Weights of a small spectrogram diffusion model.
Model: 10.1M parameters, log mel input, norm rmsnorm, activation swiglu, patch size [8, 8].
Training: soap at rate 0.0021, 4300 steps, batches of 48.
Data: trained on chords played on synthesised instruments, 4.0 epochs.
Rows from block 3, named by matrix and row number. Rows with one number belong to one attention dimension. Each number is 128 + 24 x the weight over its row's rms, rounded and kept within 0 to 255. All counts start at 0.
# v: attention query, key and value (stacked) (model.blocks.3.attn.qkv.weight, 288x128, the v third), inputs 0-127
# proj: attention output (model.blocks.3.attn.proj.weight, 128x96, transposed), outputs 0-127
v.9 [177 128 128 173 102 128 135 138 150 128 128 199 110 128 128 128 128 119  76 131 128 128 137  78 144 128 136 127 155 140 125 170 128 128 128 133 168  93 128 128  58 189 128 128 128 129 128 128 128 128 128 112 128 128 117 128 128 128 159 104 128 128 128 138 148  83 148  74 128 167  90 128 187 128 128 128  87 128 128 128 128 107 128 128 128 128 128 128 147  75 128 128 128 176 128  86 128 109 128 128 169 137 112 117  92 128 128 128 128 128  95 128 128 112 186 128 128 133 128 108  83 128 128  84  55 126 128  91]
v.10 [165 128  84 168 128 152 128  84 128 128 169 128 128 128 128 114  92 137 168 181  90 128  77 128 140 128 128 128 128 128 128 128 111 128 128 128  58 128 128  92  94 192 128 120  99 128 128 108 128 103 108 128 103  71 128 103 128 128 128 128 140 128 128 169 128 128 140 154 128 128 148 112 127 151 170 128 128  98 128 200 128 128 128 128 128 168 128 128 109 128 128 168  95 183 128 128 128  86 128 128 133  88 128 112 128 165 128 128 115 128 128  88  71 128 128 122 128  83 115 145 149 128 104 110 128 128 178 128]
v.11 [128 146 128 128  73 138 157 176 128 117 128 157 114 128 121 183 128 152 128 128 209 128 128 128  48 128 121  52 145 128 129 128 161 151 128 144 167 128 109 128 145 128  84 157 154 150 116 163  86 147 128  73 128 128 128 128 128  89 128 128 128 125 128 128 128  98 152 128 128 123 128 128 128 128 128 128 128 133 117 128 174 139 109 118 128 128 140 128 128 128 128 128 158 128 128 157 175 164 141 128 137 128 128 128 130 166 128 130 142 128  80 128 155 153 192 128 128 128 110 128  67 128 165 161 131 114 128  97]
v.12 [128 119 165  25 149  78 128 128 128 128  89 128 128 128 128 162 157 128 128 128 128 195 128 128 128 128 168 128 128 137 187 128 128 142 161 128 150 128 156 140 123 128 128  86 128 147  83 128 103 128 128 128 128 128  78 151 110 157 114 128 128 128 128 128 128 128 128 201 101 128 136 147 156 128 128 128 173 113 128 125 128 138 128 128 128 112 128 138 138 128 173 125 136 162 128 128 128  55 128 156 128 156 176 128 128  98  89 128 133 128 128 159  91 114 128 128 128 173 158 139 170  95 128 108 128 128 128 132]
v.13 [ 89 151 128 185 128 128 128 128 105 128 128 128 157 128 114 128 152 128 148 128  59 167 149 132 121 128 136 161 201 128 119 128 161 128 148 128 154  79  85 128 128  93 141 128  91 128 128 128 128 128  73 128 157 128 133 128 107 103  77 128 163 128 128 128 102  83 116 109  96 128 164 167 182 112 156 128  72 128 104 128 128 176 128 128  94 159 128 128 128 104 128  97  90 109 143 115 128 128 128 174 128  89 128 136 128 164 182 128 152 140 128 108 128 128 136 117 128 108 128 142 154 115 146 122 128 124 145 109]
v.14 [128 128 128 157 128 106  73 128 136 166  99 159 121 128 128 128  88 128 146  82 142 165 128 128 110 128  99 100 151 158 128 128 128 128  98 158 112 128 128 130 113  68 100 122 108 129  89  83 117 128 128 128 128 180 193 128 128 115 196  61 103 128 151 128  96 164 128 128 128 143 128 105 128 128 154 128 128 128 128 195 128 105 128  99 102 128 128 128 128 173 128 128 128 107 151 103  82 128 168 128 128 128 128 128 197 128 128 129 128 128 128 128 128 111 128 138  84 128 128 128 175 164 128 102 137 128 128 128]
v.15 [128 128 128 134 128  98 138 128 101  61 128 128 128 190 128 154 102 154 156 154 128  54 128 168 106 140  74 128 128 153 128  98 128 157 128 128 128 128 130 154 128 128 128 165 128  97 128 101 141 130 128 128 128 128 102 128 128 128 128 128  97 128 128 128 128 128 128 128 144 128 128 161 125 128 152 128 128 128 115  61 176 128  71 128  82 175 157 164 160 187 128 104 123 107 128 104 128 128 128 140 128 128 128 128 174 128 100 128 110  55 161 128 109 128 178 128 128 128 128 174 128 108 128 142 128 128 167 128]
v.16 [136 128  99  84 154  94  96 128 150  86 160  96 128  95 128 147 128 128  84 128 128 128 174 159 171 157 128 100 101 142 128 157 133 128 132 106 128 166  90 104  99 100 128  97  86  99 128 153  86  97 128 128 128 128  84 128 128 128 159 128 128 144 128 170 128 123 128 166  63 146 157 128 128 140 151 137 128 128 101  81 128 123 133 128 128 128 128 118 144 159 142  97 123 108 101 128 128 128 128 162 128 128 160 128 117  99 128 151 137 155 228 130 128 178 128 128 172 128 143 119 128 101 128 128 128 128 110 143]
v.17 [128 170 128 128 128 128  98 128 128 163 126 159 128 128 128 128 154 104 128 128 162 182 174 128 128 115  90 128 128 115 128 172 141 130 128  88 128 110 136 163 128 128 128 111 107 128 179  93 152 135 128 128 169 128 128 128 128 167 138 128 128 128 147 128 142 128 180 171 128 128 128  90 160 128 128 128 128 128 128 128 128 128 128  91 126 156 106 128 128 128 158  94 168 108 128 128 141 144 128  98  84 167  67 128 128 128 128  60 147 128 128 128 100  94  38 128 128 107 128 128 128  75 111  88 151 123  86 153]
v.18 [128 109  88 128 128 153 128  91 198 106 128  63 128 166 109 143 160 128 128  86 139 128 169 170 128  74 166 128  79 128 128 138 128 128 128 139 128 122 104 162 105 154 115  88 159 138 128 111 164 188 128 128 144 128 116 128 128 128 128 128 128 106 128 115 128 128 100 128 128  89 127 118  92 128 128  62 163 145 128  83 128 161 144 158 128 125 128 128 105 128 128 165 128 128 128 128 128 128  97 132 139 128 173 128 160 139 128  99 128 129 106 128 128 128  69 111 182 128 128 152 128 128  88  99 128 150 154 147]
v.19 [105 214 128 128 128 128 128 110 128 128 171 167 128 126 128 106 128  92 131 108 128 128 128 128 128 111 128 105 192 104 128 128 128  82 113 128 128 108 126 116 128  94 121 128  46 128 128 128 128 128  65 119 128 128 141  95 137 157 128  68 104 157 128  80 128 128 128 157  79 128 128  96 108 128 128 167 128 128 128 157 135 128  88 106 149 139 144  73 128 128 128 187 128 128 111 175 109 118 104 128 128 128 128 128 128 178  97 118 156 128 144 128 128 173 128 130 128 128 128 137 128 128 128 181 128 122 128 154]
v.20 [163 128 128 128 128 128 144 159 153 128 128  77 154 128 128 128  90 145 129  95 128 128 128 175 128 128 101  77 128 128 135 175 128  93 128 117 128  87 128 128 128  94 128 128 128 150 128 128 137 128 128 154 174 162 128 184 128 139 128 129 104 194 111 111 128 128 128 152 128 103 126 157 106  89 128 128 171 128 128 128 128 121 128 163 128 128 151 158 128 128 128 128 191 115 128 128  87 128 185 110 128 128 128 183 144 127 128 128 128 128 128 128 107 128  60 128 128 182 164  85 128 128 118 128 179 128  63 128]
v.21 [128 134 128 161 128 128 128 128 118 128 177 128 128  99 128 128  90 128 128 128 131 115 102 128 121 128 184 128 167  77  39 186 128 128 128 128 128 128  94 105 128 106 128  94 128 118 128 128 128 165 128 128 128  96 128 128 160 153  93 143 128 128 128 128 128 128 116 119 150 181 107 128 128  88 146 162 128  92 128 128  66 160 128 108 128 111  65 128 128 128 158  93 128 128 114 128 128 128  74 128 151 128  95 128 128 107 128 128 128 115 128  91 181  72 128  88 128 105 128 128 128 181 128 128 115  93 128 156]
v.22 [136 128 102 146 100 128 108 128 180 128 128 105 116  99 147  83 103 128 157 134  84 128 128 128 128  55 112 128 128 118 154 128  85 128  90 128  83 128 128 160 128 199 128 128  83 108 103 119 145 128 128 128 112 128  98 128  88 128 128 128 128 115 157 151 105 111 128 123 152  90 160 100 128 156 145 128 156 160 147 128 104 175 121 169  72  85 165 128 128 139 104 128 128 128 128 171 128 128 128 144 145 128 128 128 128  96 152 128 149 141  76 128 128 135 190  96 128  87 158 128 128 128 128 156 107 128 128 154]
v.23 [128 128 128 128 134 128 128 130  99 128  82 128 128 118 113 111 142  85  95  90  97 128 107 128 128 175 109  71 128 108 128 128 164 128  83 117 110  70 128 128 128 128 121 153 131 155 142 128 128 128 164 128 134 107 162 128 128 128 128  87 128 168 128 128 153 152  88 128 128 150 128  62 156 128 111 128  82 128 116 128 155 128 128 118 139 109 130 158 188 154 128 128 128 110  57 128 128 128 135 103 123 152  79 128 107 128 152 128 128 128 112 124 103 122  51 128  66 128 143 162 128 128 178 128 128 100 128 128]
v.24 [142  72 140  93 163 128 128 128 128 105 128 128 128 100 149 128 128 147 128 125 128 128 163 189 112  92 190 128 128 127 157 185 128 155 128 128 179 128 146 128 128 128 146 128 137 128 128 100 111 128 121 128 128 128 109 128 128 128 128 128  68 128 128 128 128 128 115 132 102  82 179 147 106 119  71 157 121 128  68 128 128 183 128 128 128 103 128 128 106 161 121 128  93 128 128 128 128  83 155 171 128  90 128 128 128 139 128 166 128 128 128 154 128 189  75 128 131 128 128 119 128 113 103 128 169 128  86  81]
v.25 [ 73 128 128  81 128 152 114 177 128 159 114 118 128  98 128 128 128 145 125 128 128 178 116 196 176  73 191 128 128 128 128 128 128 128 128 105 112 128 128 128 128 107 128 128 128 116 116 102 128 128  70 128 133 128 128 128  86 145 128 140 128 159 128 128 128 128 128 138 128 128 153 128 162 128 146  99 111 148 151 128 128 128 116 128  96 101 200 128  86 145 110 128 106 151 107  92 128  80 128 128 128  91 163 174 128 128 153 128  75 149 128 158 145 128  92 183 128 128 128 146 181 128 128 109 128 164 117 133]
v.26 [128  81 132 155 128  82 150  76 101 124 128 128  95 138 155  99  94 128 128  96  82 128 143  88 128 128  85 107 142 127 151 128  92 134  89 128 146 128 128 122  98 128 149 104  94 128 128 128 128 128 165 128 101 128 128 113 154  99 128  95 128 120  83 128 106 105 128 106 175 128 128 126 128 128 128 146 145 143 128 128  87 128 128 128 149 178  87 128 178 128 128 128 212 128 138 128 114 128 163 134 128 128 128 158 106 128 172 128 115  97  98 104 173 140 128 128 176 101  87 128 128  74 128  90 111 128 128 128]
v.27 [128 128 115 134 128 128 128 104  92 170 128 128 128  49 146 165  79 120 128 128 128 140 144 128 128 175 111 128 128 128 165 107 151 147 108 126 123 128 128 128 177 128 150 128  85  88 158 128 128 147  97 128 153 155 107 128 128 128 128 180 172 163 116 117 155 104  95 149 133 128 128 128 128  84 128 128 145 128 165 128 182 161 124 128 128 128 128 128 163 128 128 164 102  89  94 128  92 128 158 128 128 128 128 116 137 128 128 128 128 205 177  71  87  95 128 128 126 151 128 116 169 128 106 128 140 146 128 157]
v.28 [128 128 158 137 128 104 128 128 128 134 128 128 177  97 123 128 128 128  75  81  85 238 128 109 128 128 128 162 128 122 128 112 153 128 128 165 128 171 128  72 128 128 128 128  95 128 128 128 128 128 156 128 128 152 186 128 164 153  69 128 128 149 128 128 128 160 115 150 128 128 154 128 173  92 127 131 128 128 128 128 115 128 128 128 128 128 128 115 149 147 128 128 143 128 105 197 111 107 128 204 105 128 128 104 153 128 128 132 131 123 128 128 139 128 104 128 164 128 128 128 128 147 192 103 119  95 151 128]
v.29 [147 128 128  70 163  98  97 128 161 128  95 128 165 106 102 163 179 117  87 128 146 158 128 152 128 128 128 128 128  77 128 128 128 128 174 128 168 116  94 124 128 128 128  96 170 128 128 128 112 128 112 128 128 175 128 128 128  72 128 128  86 187 170 135 166 128 101 128  77  99 150 114 128 128 128  70 128  95 128 128 120 128 128 171 128 128 128 128 153  94 128 128  86 128 128 162 128 128 161 139 128 128 128 105 128 128 128 147 128 106 128 128  82 128  94 128 128 128 104 108 158  91 128 105 177 128 176 141]
v.30 [142 128  83 100  81 128 121 128 113 128  93 128 128  94 128 128 128  93 128 128 183 169 170 128 130 177 128 128 128 152 105 193 134 128 128 168 128 128 128 149 128 120 136 128 128 128 128 128 128 172 128 105 128 156 186  95 128 128 128 128  73 128 128 145 128 107 117 141 128 128 154 128 100  91 128  65 143 104 128 128 128 152 128 128 155 128 128 149 128 177 128 128 128 128 128 168  69 128 128 128 101  92 115 128 128 128 128 176 150 128 104  92 121 128  49 128 128 124 168 128 118 128 128  65 158 128 128 128]
v.31 [157 128 113 101 128 128 128 103 155 134 128 129  67 128 128 101 128 128 133  86 128 128 128 128 109 128 132  70 140 128 196 116  93 128 128 128  79 128 128 128 128  98 128 128 128 128 128 128  70 139  70 128 128 128  69 167 128 100 128 128 128 155 138 169  97 149 128 165 128 128  79 128 128 128 128 128 128 176 128 128 113 128 128  89 128  77 128 148 128 141 128  96 147 110 143 146 164 128 128 151 128 139 128 146 128 184 146 128 132  59 177 192 163 128 128 128 128 128 128  99 128 131 169 128 128 124 128  98]
v.32 [ 97 128 128 128 128 149 166 128 128 128 109 128 153 128 120 114 161 128 128  90 157 128 101 128 128  95 148 128 183 135 151 128 128 156 125 128 128 128  82 128 202 128 128 155 128 128 136 128 148 143 128 145 160 168 128 161  76 128 162 153 128 190 174 128 128 175 107 111 128  72 165 128 147 133 107 128 128 109 128 107 106 117 128 128 128 124 128 128 182 128 128  69 128  91  85 128 139 128 128 128 128 101 128 128 128 166 109 128 128 150 128 128 163 128  76 105 128 164 128  77 128 128 128  93 176 155 103 136]
v.33 [128 144 160 140 143 128 128 133  85 128 128 108 152 128 128 128 162 155 148 128 164 134 114 164 128 128 128 125 101 128 158 158 128 128 128 112 128 128 128 134 108 128 128 128 163 155 128 140 158 154 104 115  91 166 152 107 150 168 137 118 159 149 173 128 128 128 158 125  87 127 128 172 146 128 179  63 185 109 155  74 175 128 152 128 128 138 128 147 131 171  76 138 128 128 128 128 128  83 128 176 128 128 128 128 128 128 103 128 116 128 166 128 211 128 128 178 176 112 107 128 142 128 128 134 128 113 107 105]
v.34 [ 99 128 114  78 128 187 128 128 174 128  75 128 116 107 128  92 128 135 128  89 128 188 183 127 120  76 128 167 128 166 128 128 128 203 128 119 149 113 128 123  97 125 128 152 163 128 128 128 112 128 128 144  95 156 128 128 128  82  72 157  88 128 128 128 128 128 128 128 128 111 128 142 128 100 128 128 128 179 128  97 147 128 173 115 128 103 191 128 122 128 136 133  59 156 130 155 105 128 128  89 128 128 128 102 171 128 128 128 128 128 128 128 128 114 128 110 128 157 143 103 114  97 128 128 128 150 128 119]
v.35 [128  92  93 162 144 128 128 128 128 149  94 120 128 115 105 128 128 128 128 215 171 112  73 128 128 128 128 128 110  88 128 128 128 132 128  98 132 192 159 128 128 128 128  87 103  94 125 128 128 128 128 119 109 119 166 141  66 149 128 159 114 128 135 128 128 128 102 128 128 156 128 128 128 128 134 220 128 128 108 128 128 128 128 165 128 116 128 162 145 106 105 196 109 144 128 141 128 150 122 128 142 128 128 128 144 128 105 136 131 149 128 128 128 128 229 153 128 128 128 128 128 163 142 128 128  96 128 103]
proj.9 [113 128 128 128 179 128 128  94 125 128 128 128  97 128 128 156 128 123 206 152 163 128 128 128 128 128 128 113 128 128 128 139  92 104 128 171 128 176 132  94 169 128  89 128 128 128 172 128 128  98 175 128 128 165 128 128 178 128 161 106 103 172 163 128 128 128 122 126 116 153 128 180 128 128 128 128 128 128 143 128 162 128 128 157 146 114 128 128 128  70  64  91 121  82 128 128 128 128 134 165 128 128 128 128 159 128 128 135 128 128 184 108 128 128 128  84 173 115 173  88 163 128 128 184 128 128 128 128]
proj.10 [ 99 128 178  85 128 128 128 128 128 173  75 128 128 128 110 101  89 128 128 141 128 128  75 126 128 128 128 176 128 128 128 102 150 133  86 128  57 128 128 108 144  83 116 128 128 128 128 101 196 159 138 136 128 107 128  98 147 128 128 128 128 128 128 158 128 133 128 102  88 121 128 128 116 128  70 128 150 128 128 142 162 115 128 128 133 128 159  99 142 128 128 128 102  61 128  94 128  54 128 152 128 193 128 128 128 171 113 128 171 128 139 148 154 114 128 128 157 145 128 128  82 128 128 128 112 128 105 128]
proj.11 [128 128 128 163 128 171 150 114 159 128 146 128 128 128 149 128  94 128 128 128 185 128 128 150  46 128 128  92  80 128 128 128 128 183 128 147 128 106 163 101 103 128 128 128 128 128 145 128 128 128 148 136 128 127 128 128 128 142 128 128 128 101 128 128 128  77 160 128 128 128  98 128  85 132 162 167 206 170  74 128 134  87 128 128 128 134 128 128 128 170 104 143 128 169 124 128 128 174 149 128 128 128  90 152  98 125 114 128 118 177 128 157 132 128  64 128 128  78 128 128 186 128 128 128 128 128 128 128]
proj.12 [128 128  37 135 167 128 128  92 137 128 143 128 128 128 128 128 119 128 123 128  71 179  88 128 120 183 104 128 111  92 213 128 128 165 128 135 128 174 128  98 151 128 156 128 128 116 171 149  88 100 147 128 128 128 157 128 142 128 128 128 128 128 142 128 116 103 128 128 165 131 128 170 153 128 131  80 128 128 128 128  98 118 145 166  98  89 132 128 100 128 154 128 114 128  91 128 121 128  92 128 113 128 123 104 128 128 102 166 151 128 128 128 186 156 106 128 128 106 125 128 106 152 169 138 128  84 128 107]
proj.13 [159 146 128  78 128 128 128 128 154 183 146 128 130 128 128 128 128 128 106  54  77 128 128 128 126 107 128 128 128 128 128 157 128 128 128 128 174 167 128 163 128 130 128 145 128 128 128 128 128 128 128 104 110 143 128 128 115 110 128 163 117 102 128 158 128  56 136 128 128 128 128 128 138 175 162 128 191 144 109 128 128  46 120 128 128 128 128 128 128 128 128  84  60 166 128 155  68 157 106 128 187 158 128 145 149 128 128 128 114 174 112 151 164 128 128 128 128 165 103 128 110 112 128 128 128 128 114 147]
proj.14 [128 128 128 128 124 128 104 128  79 104 157 128 128 133 128 128  66 119 128 148 128 113  86 176 128 128 165 101 125 128 128 128 143 128  74 128 157 128 128  93 183 128 111 107  67 128 128 128 128 128 128  93 104 128 128 165 128 113  71  56 128  87 128 128 128 128  84 128 137 128 128 128  85 137 128 128 106 115 128  72 113 128 128  96 128 128 128 128 174 176 110 128 146  79  72 123 166  93 128 128 128 128 128 126  84 128 150 156 128 128 128 128 128 128  87 128 128 128  95 157  99 128 128 128 128 128 175 147]
proj.15 [128 128 128 156  78 128 128 128 128 134 128 157 128 128  88 128 128 156 120 108 181 123 162 128 110 128 128 128 128 128  96 128 145  96 128  88 128 128 128 128 112 128 128 174 174  93 128  54 116 128 203 143 121  99 131 128 115 134 128 128 128 128 103 128 152 128 119 114 188 128 128 128 127 128 109 128 128 144 128 128 140 128 128  94 236 128 128 157 128 181 104 128 144 128 128 151  69 139 114 128 162 155  92  96 128 165 114 128 114 128 128 116 128 128 124 128 163 145 128 114 166 134 128 102  86 108 103 131]
proj.16 [128 138 128 128 154 128  88 152 128 128  75 128 110 158 128 128  85 112 185 144  77 128 128 128 128 128  74  91 153 169  84 128 105 101 128 106 128 128 162 128 128 156 165 113  89 128 148 152 128 128 128 128 128 128 128  71 159 128 128 128 128 160 128 128 128 128 102 152 128 128  98 146 128 115 110 128 128 128  71 154 128 128 128  94 125 105 128 128 128 200 154  85 128 128 127 143 128  85 128 180 173 128 128 128 111 128 128 128 184 128  49 128 128 128 112 122 130 140  89 128 128  98 128 139 128 122 157 103]
proj.17 [101 155 128  63 128 101 131 128 104 128 189 104  84 128 128 128 128 170 128 128 183 128 128 158 128 122 165 145 161 113 128 173 128 128 128 117 128  74 128 128 116 135 128 148 132 128  94 128  96 128 128 162 127 137  85 128 128 152 128 128 128 111  92 116 128 128 128  86  84 128 128 128 128 111 128 128 131 103 147 128 128 107  84 128 128 152 149 108 128 128 128 128 132 124 176 128 137 163 178 159 128  72 128 128 128 128 128 160 128 151 128 173 172 100 175 128 128 128  84 128 128  97 160 184  92 103 175 128]
proj.18 [131 128 128 114 128 113  82 201 107 157  89 168 128  94 128  76 145 154 128 123 128 128 121 163 128 128 128 107 128 121 113  85 158  93 128 154 128 128  99 158 128 104 128 128 128 127 110 128 150  82 128 128  96 111 145 128 112 127 128 125 128 128 128 125  87 128 100 132 128 128 128 128 128 160 128  95 170 112  81 187 128 127 128 128  93 125 128 128 100 128  92 132 116 128 177 128  97 105  98 128 118 128 102 128  84 177 128 136 157 123  46 128 128 165 146 128 170 174 128 128 128 128 171 128  89 128 115 140]
proj.19 [128 152 128 139 128 150 121 128 156  87  99  72 128 219 163 128 128 128 169 128 128 161 122 128 128  41 161 128 101 128 128 149 128  97 128 166 128 128 159 159 128 164 185 128 114 128 157 128 128 136 128 128 121 150 128 128 119 128 128  72 128 128 128 128 128 128 128 128 128 128 128 128 128 128  71 128  86 128 160 128 172 128 113 128 128 128 128  81 118 128 110 196 151 128 171 128 128 154 150 128 128  93 110 105  98 135 128 100 128 128  79 128 128 128 115 102 128 162 138 128 128 128 170 128 138 128 149 151]
proj.20 [110 128 128 108  94 133 128 128 128 162 132 134 173 173 128 117  83 128 157 128 160 153 107 128 128 128 128  71 128 115 159 128 102  82 119 128 128 128 128 128 128 128 161 128 128 128  88 197 128 128 128  97  82 128  98 171 128 108 118  94 110 177 128 128 128 159 150 128 120 128 114 184 100 128 112 128 105 128 130 108 140 128 128 170 119 128 128 196 128  83 128 111 128 128 153 128 134 172 173  72 128 128 128 128 144 112 128 128 116 151  83 111 128 128 159  99 132 160 154 128 128 128 128 128  79 102 182 141]
proj.21 [128 103 128 139 128 128 107 122 128 159 128 100 128 128 128 128  61 161 151 128 139 128  88 141 128 128 154 128 102 104  38 128 128 150 152  45 115 159  98  83 128  77 144 114 128 128 128 183 128  73 128 158 128 128 128 190  85 135 128 128 128 152 128 152 132 128 128 128 128 128 128 128 128 128 128 159 128 128 167 102 107 100 101 128 128 128 128 152 103 172 128 147 116 147  90 128 172 128 128 128 128 128 142 128 128 128 160 128 128 128 128 166  81 157 128 138 128 104 128 128 128 128 157 180 127 128  91 128]
proj.22 [ 78 128 149 128 182 128 128 128 110 178 149 128  82 174 128  61 128 128 102 128 128 130 128 179  45 128 128 128 128 128 128 128 155 128 128 128 128 128 115 128 110 105  86 156 122 128 128 128 195 159 128  92 174 142 101  98 128 128 142 105 128 143 128 137 106  85 128 128 144 159 120  88 128 128 143 128 128  96 145 164  82 128 162 120 151 128 128  78 128 128 100 116 124 128 167  90 166 106 141 128 128 110 160 128 128 128 151 146 157  99 128 128 128 128 128  83 115 139 128 128 128 128 128  85 160 124 128 128]
proj.23 [157  97 128 133 126 134 128 171 151 105 204 128  96 128  99 128 128 128 128 175 119 128 128 151 128 128 111  83 152 132 128 177 128 117 166  51  86 157 128 173 168 168 128 128 134 156 140 128 128 128 128 128 128  90  80 128  91 128 116 128 128 128 128 128 128 102 154 128 102 146 128 102 128  58 128 111 100 128  94 128 172 179 128 128 121 110 108 174  99 128 128 128 128 128 165 128 128 128 128 128 128 122 138 143 170 128 128 115  96 112 161 109 128 128 171 163 104 134 128 128 128 156 128 128 127 128  78 128]
proj.24 [ 70  73 128 128 117 120 128 128 128 156 107  51 139 183 180 102 111 128 165 128 152 156 128 128  85 166 128 128 128 128 128 128 128 128  64 128 128 154 128 128 128 148 128 128 128 128 128 112  63 128 128 139 128 128 129 128  93  88 128  68 128 124 128  82 147 128 128 166 128 175 128 128 150 111 128 153 173  99 125 128 128  99 114 128 138 128 191 115 117 157  89 149 128 128 128 128 120 106 128 128 128 128 119 155 128 128 125 115 128 128  70 162 128  83 128  87 128 128  84 141 128 125 139 128 128 128 152 128]
proj.25 [133 131 128 128 160 128  95 115 174 101 128 128 128 128 148  52 104 128 165 128 112 154  95 128  94 128 109 128 128 128 128 128 149 128 128 128  98 128 157 158 128 128 114 104 128 128 128 128  80  99  93 139 128 128  97  64 128 101 156 128 128 128  94 128 128 117 128 128 128 128 128  71 128 128  83 128 128  93 128 128 128 128 128 123  79  94 128 113 115 128  66 125 128 122 128 134 128 128 136 128 163 128 120 128 128 128 128 145 128  80  38  98 128 136 128 128  98 170 118 128 107  84  73 172 158 128 179 131]
proj.26 [ 76 127 109 128 128 128 165 140 128 128 185 168  69 128 128 128 128 131  66  92  96 165 128 128 128 147 119  95 128 102 128 128  88 159 128 112 143 128 128 128 164 118 128  76 112 100 128 128 101 182 128 147 108 171 128 128 124 128 128 128 128 145  92 128 128 128 142 128 128  83 128 184  98 128 123 174 128 128 128 128  70 128 118 128 128 186 128 157 128 131 128 128 173 128  92 106 137 128 128 167 128  98 128 153 192 125 149 137 103 106 168 145  94 128 165 143 136 109 128 128 128 128 128 128  96 128 128 128]
proj.27 [128 128 128  92 177 134 102 155 128 112 132 179  66 176 128 128 128  86  87 128 128 128 178 103 128 128 128 128 128 164 128 109 128 128 128 128 151 128  87 120  93 128 124 128  75 161 100 128 161 104 128 128  87 160 128 128 128  97 128 197 154 128 161 143 108 102 128 112 128  88 139 128 128 156 128 153 128 176 128 128 154 128 128 128 136 128 128 136 110 128 128 175 128 128 128  85  91 151 128 145 128 128 128  81 128 131 128 128 146 104 128 128 163 128 128  95 184 146 136 116  51 128 128 128  95 128  97 128]
proj.28 [ 83 105 128  87 128 128 128 113  86  89 111 128 128 168 161 128 153 128 166 159 128 115 128 128 128 128 103 154 162  97 128 128 143 128  83 128 128 140 128 174 126 128 128 148 104 128  98 146  68 104 128 128 128 128 117 128  93 128 128 128 128 128  90 128  96 166  82 144 128 108 128 157 128 128 128 157 166 203 128 104  97 128 128 128  75 132  93 159 128 151 128  67 128 128 128 116 122 128  82 103 113 128 128 128 128 138  90 128 120 128  66 128 128 128 144 128 128 121 128 128 128 128  43 125  98 128 128  99]
proj.29 [128 179 105 188 132 167 108 128  97  72 128 128 128 101  91 128 108 128 128 128 128 162 128 128 128 128 128 128 128 100 100 111 128 128 133  81 128 144 205 119 127 174  97 107 180 128 128 111 128  92 128 141 128 128  97 181 128 117 119 188 105 173  84 128 126 128 128 183 128 128 128 128 151 128 128  80  95 128 128 128 128 128 149  68 122 128 115 128 128 128 128 128 179 128 128 128 128 128 128 128 128 128 128 128 128 128 128 128 151 125  50 128 152 128 128 148 128 128 106 128 128  80 128 133 128 128  80 151]
proj.30 [128 152 153 109 128  92 131 128 128 128 128 128 130 153 128 128 104 100 128 145 128 109 159  76 128 173 158 128 128 196  76 128 158 109 161 130 208 128 128 128  91 128 119 128 128 168  81 128  85 128 128 152 128 128  94 152 124 128 128 128 106 129 128 145 128 102 138 104 128 128 110 105 121 128 129 128 167 128 154 128 128 114  75 118 128 128  99 120 128 185  88  64  97 128 128 128 157 128 128 128 146 128 128 128 128 128 128 128 154 128 151 199 128 140 163  84 143  73 120 100  97 153 128 128 128 111 128 113]
proj.31 [ 92 128  96 128 170  72 124 128 112 106 128 145  93 128 128  93 147 128 133 111 128 128 166 126  88 128 144  78 128 120 190  94 128 162 128 187  85  77 128 128 128 168 128 128 128 128 128 194 122  92 150  67 155 128 128 128 186 128 156  66 128 167 128  93 158 156 128 128 120 128 122 128 128 128 138 165 128 120 128 100 128 128 128 112 128 108 167 128 128 158 128 128 182 128  94 114 128 128 128 128 128 128 128 128 128 114 128 128 128 128 121  80 128 128 117 159 107 128 171 128  94 128 128 128 141 116 128 102]
proj.32 [100 128 153 128  79 128 128 128 136 128 145 128 128 171 128 111 128 151 128 166 155  84 128 128 128 128 103 105 111 128 128 194 128 101 128 128  85 128 128 128  88 191  98 128 102 141 123 128  81 138 128 152 128 145 128 141 164 128 119 128 110 128 121 128  62 151 179 175 146 128 116 128 128  81 135 128 163 158 128 128 128 192 154 128 104  98 157 128 140 130 126  62 136 128 128 126 100 128 134 141 175 153 128 128 117 144 119 128 103 100  73 128  93 128 138 125 154 171 148 128 128 128 161 128 141 128 128 166]
proj.33 [103 148 142 128 128 128 128 165 106 128 128 146 161 128 117 128 168 128 109 139 128 128  87  75 128 128 128 147 173 134 128 167 122 128 128  60  90 128 128 128 178 165 128 157 173 128 128 128  96  83 153 128 126 144 128 128 128 128 150 128 128 104 164 128 128 128 128 117 105 128 177 166 157 128  87 102 128 175 169 134 128 147 128 128  83 128  82 116 146 158 102 145 128 128 112 128 108  91 140 128 128 128 141 171 128 165 128  68  95 128 128  95  77 128 128 180 128 128 128 128 128 128  66 147 128 128 128 122]
proj.34 [ 89 128  78 156 128 141 128 128 128 167 148 128 120 128 128 103  79 128 123 167 139 162 128 128 128 128 102 128 128 148 128 100 128 151 151 128  89 128 136 153 152 128 128 174 132 128 128 128 128 152  82 128 107 171 128  64 128 132 156 128 128 128 128 128  69 128 144 170 128 128 136 177 128 128 151 167 105 128 186 128 128 111 102 128 128 128 162 104 128 128 107  85 128 128 111 128 128 113 128 197  98 128 128  91  57 128 128 128 150 128  51 131 128 159 100 128 128 128  85 119 121 128 158 101 128 128 128 137]
proj.35 [ 99 128 183  67 128 128 128  92 160  67 128 165 128 128 128 128  68 128 128 128 128 128  99 128 128 106 126 128 128 128 128 128 128 128 128 128 128 107 128 128 160  99 102 104 110 159 162 128 169 165 128 152 128 128 128 128 128 128 115 128 155 128 128 152 195 144 128 128 108 107 145  77 146 149 117 128 128 128  79 204  89 128 128 128 128 105 197 123  88 107  96 156  76  81 122 128 112 100 128 180 128 128 141  95 128 128  99 128 128 128 128 128 128 113 128 135 128 155 128 163 128 128  91 128 128 128 128 128]